python train.py --model="segmentation model" --train_examples=72500 --color_jitter=0.2 --num_classes=7 --block="basic" --attention=false --optimizer="adamw" --max_grad_norm=1.0
Rows from block 5 of a small segmentation model, named by matrix and row number. Rows with one number belong to one channel. Each number is 128 + 24 x the weight over its row's rms, rounded and kept within 0 to 255. All counts start at 0.
After each channel's rows are labels from the 100 images, of 14848, where the channel reaches its highest value: "top examples" is what is common among them; "lies over" is the class under the peak. Only what is clearly more common there than usual is listed. The data: rendered dice on a table. In brackets: how many of the 100.
# convs0: first 3x3 conv (model.mid.1.convs.0.weight, 288x288x3x3, standardized in use, each kernel summed), inputs 0-47
# convs1: second 3x3 conv (model.mid.1.convs.1.weight, 288x288x3x3, standardized in use, transposed, each kernel summed), outputs 0-47

convs0.146 [159  93 121 120 122 132 112 143 156 163 110  99 102 147 107 133 121  87 125 148  95 121 136  92 126 121 134 125 148  81  81 101 104 111  96 104 108 115  86 147 177 127 153 107 165 182 172 106]
convs1.146 [102 105 137 147 142 103 125 154  84 111 150 150 148 130 131 100 147 162 102 127  97 113 115 156  94 130 103 114  88 149 125 170 150 134 170 143 144 133 169 103  97  95  92 138 106  83  98 148]
top examples: dice: three (65)
lies over: die with five on top (39)

convs0.177 [149 126 115 127 150 132 148 118 189 173 118  93 123 129 125 181 116 129 130 117 124 107 122 114 106 160 154 136 182 103 132 125 110 115 101 110 115 109 107 148 177 154 139 106 168 172 190 130]
convs1.177 [ 95  94 142 150 144 104 127 156  86  98 151 149 146 129 126 100 143 158 112 121 100 112 116 138  98 122 101 117  88 159 127 169 153 141 169 140 141 126 170 102  94  97  92 134 104  87 104 145]
top examples: white die (36)
lies over: die with five on top (40)

convs0.206 [160 124 125 112 129 138 125 130 177 173 128  92 108 109 115 170  96 126 137 144 131 128 129 120  95 126 156 121 182 119 120 124 106 104  95 111 124 119 116 164 180 132 148 112 137 173 163 116]
convs1.206 [ 96  92 142 147 149 103 127 158  87 102 151 149 153 127 126 100 142 159 113 124  98 110 120 140  94 120 100 116  87 160 126 171 151 141 170 141 138 128 170 104  93  96  91 136 105  85 101 145]
top examples: dice: three (72); white die (41)
lies over: die with five on top (28); die with six on top (26)

convs0.208 [186 143 119 112 129 129 126 130 183 165 137  96 116 141 125 150 108 134 135 132 146 113 117 113 111 127 189 113 160 117 145 103 101 111 100 133 125 136 109 190 183 156 159 116 169 170 134 128]
convs1.208 [ 99  98 139 149 140 108 131 151  88  95 149 148 146 121 120  96 144 153 106 121 102 105 111 140  99 118 100 120  89 156 128 166 155 138 165 136 145 126 167 100  93  98  92 132  99  91 112 143]
top examples: dice: three (74); white die (37)
lies over: die with four on top (29); die with six on top (27)

convs0.88 [127 102 137 120 164 113 125 141  80 126 132 136 132 123 113  82 131 138 111 118 123  95 108 119  84 103  97 160  75 136 132 155 126 119 145 116 143  95 135  88 102 100  88 135 112  88 144 131]
convs1.88 [116 141 160  94 131 116 119 110 149 145  88  99  93 112 144 128  94 113 156 165 135 147 138 136 143 135 122  94 158 119 109 118 131 167  96 142 111 132  97 153 141 132 147 137 122 131 119 113]
top examples: dice: one (98); total: 1 (54)
lies over: die with one on top (32)

convs0.184 [189 141 124 127 127 120 124 124 183 170 139 100 111 139 119 155 100 143 140 144 141 110 136 130 130 133 180 112 180 125 151  96 105 117 102 145 129 100 116 178 164 157 160 119 155 174 135 109]
convs1.184 [ 98  98 138 149 138 110 130 150  89  94 150 150 149 119 120  97 143 151 106 117 103 106 111 140  98 119 100 122  89 156 128 165 155 136 165 134 146 127 166 100  94  99  93 131  96  92 115 146]
top examples: dice: three (94)
lies over: die with four on top (35)

convs0.77 [131  97 141 116 150 117 118 124  80 119 130 148 128 124 118  82 133 137 118 121 115  93 105 119  73 111  86 152  68 131 117 151 138 135 155 105 125  92 119  78 105  84  87 122 101  96 117 124]
convs1.77 [127 160 146  93 126 124 108 118 156 157  97  97  92 121 153 136  91 118 152 153 141 144 150 125 148 144 139 104 162 108 108 107 112 154  93 138 106 141 100 158 149 140 151 134 142 139 123 107]
top examples: dice: one (100); total: 1 (45)
lies over: die with one on top (26)

convs0.193 [163 153 120 116 126 148 143 138 165 176 125  77 108 157  77 162 127 111 129 130 140 124 108 133 116 109 164 141 150 114 145 111 105 118 113  97 105  88 111 150 196 166 147 124 168 182 165 116]
convs1.193 [ 94  94 143 151 145 102 133 153  87 100 149 148 151 125 122  97 145 157 111 121  98 107 113 140  96 117  99 117  88 158 131 169 152 139 167 136 143 125 170 103  94  97  91 136  99  87 105 144]
top examples: white die (34)
lies over: die with five on top (35)

convs0.147 [168  98  88 117 127 137 115 119 133 161 118 103 122 154  89 147 137 117 146 147  95 101 110 102 111 131 132 151 126  92 117 114 101 102  91 109  98 138 107 147 168 116 130 103 178 163 187 114]
convs1.147 [101 102 146 149 148 100 129 151  84 114 142 140 149 125 130  95 144 162 111 131  93 108 117 154  92 124  97 108  91 150 126 173 153 141 167 144 145 127 161 105  95  91  93 143 105  80  93 140]
top examples: white die (34)
lies over: die with five on top (28); die with six on top (27)

convs0.148 [140 104  80 127 117 156  99 115 135 163 122 103 114 160  85 148 138 124 125 153  82  79  96 101 144  93 130 105 152 107 125 100 104  97 101  97 100 138 131 166 169 126 145 112 168 155 183 114]
convs1.148 [100  92 142 162 135 100 137 152  89 101 155 155 161 147 114 117 162 152 124 132 107 126 138 145 107 127  98 118  83 157 132 165 142 134 174 156 138 123 169 112  93  99  89 128 120  86 105 150]
top examples: dice: three (66); white die (40)
lies over: die with five on top (32)

convs0.94 [117 160 180 154 133 143 160 141 125 116 130 158 157 137 150 118 150 131 144 156 129 154 139 172 163 143 128 121 131 164 141 157 175 183 155 130 179 154 161 121 124 147 135 147 132 117 125 136]
convs1.94 [168 177 103 116 123 139 126 144 155 156 135 139 148 154 169 146 135 155 110 101 135 130 147 105 135 150 178 156 148  99 152 105  98  99 109 109 151 176 124 136 142 149 141 135 175 146 118 135]
top examples: dice: one (99); total: 4 (29)
lies over: die with four on top (29)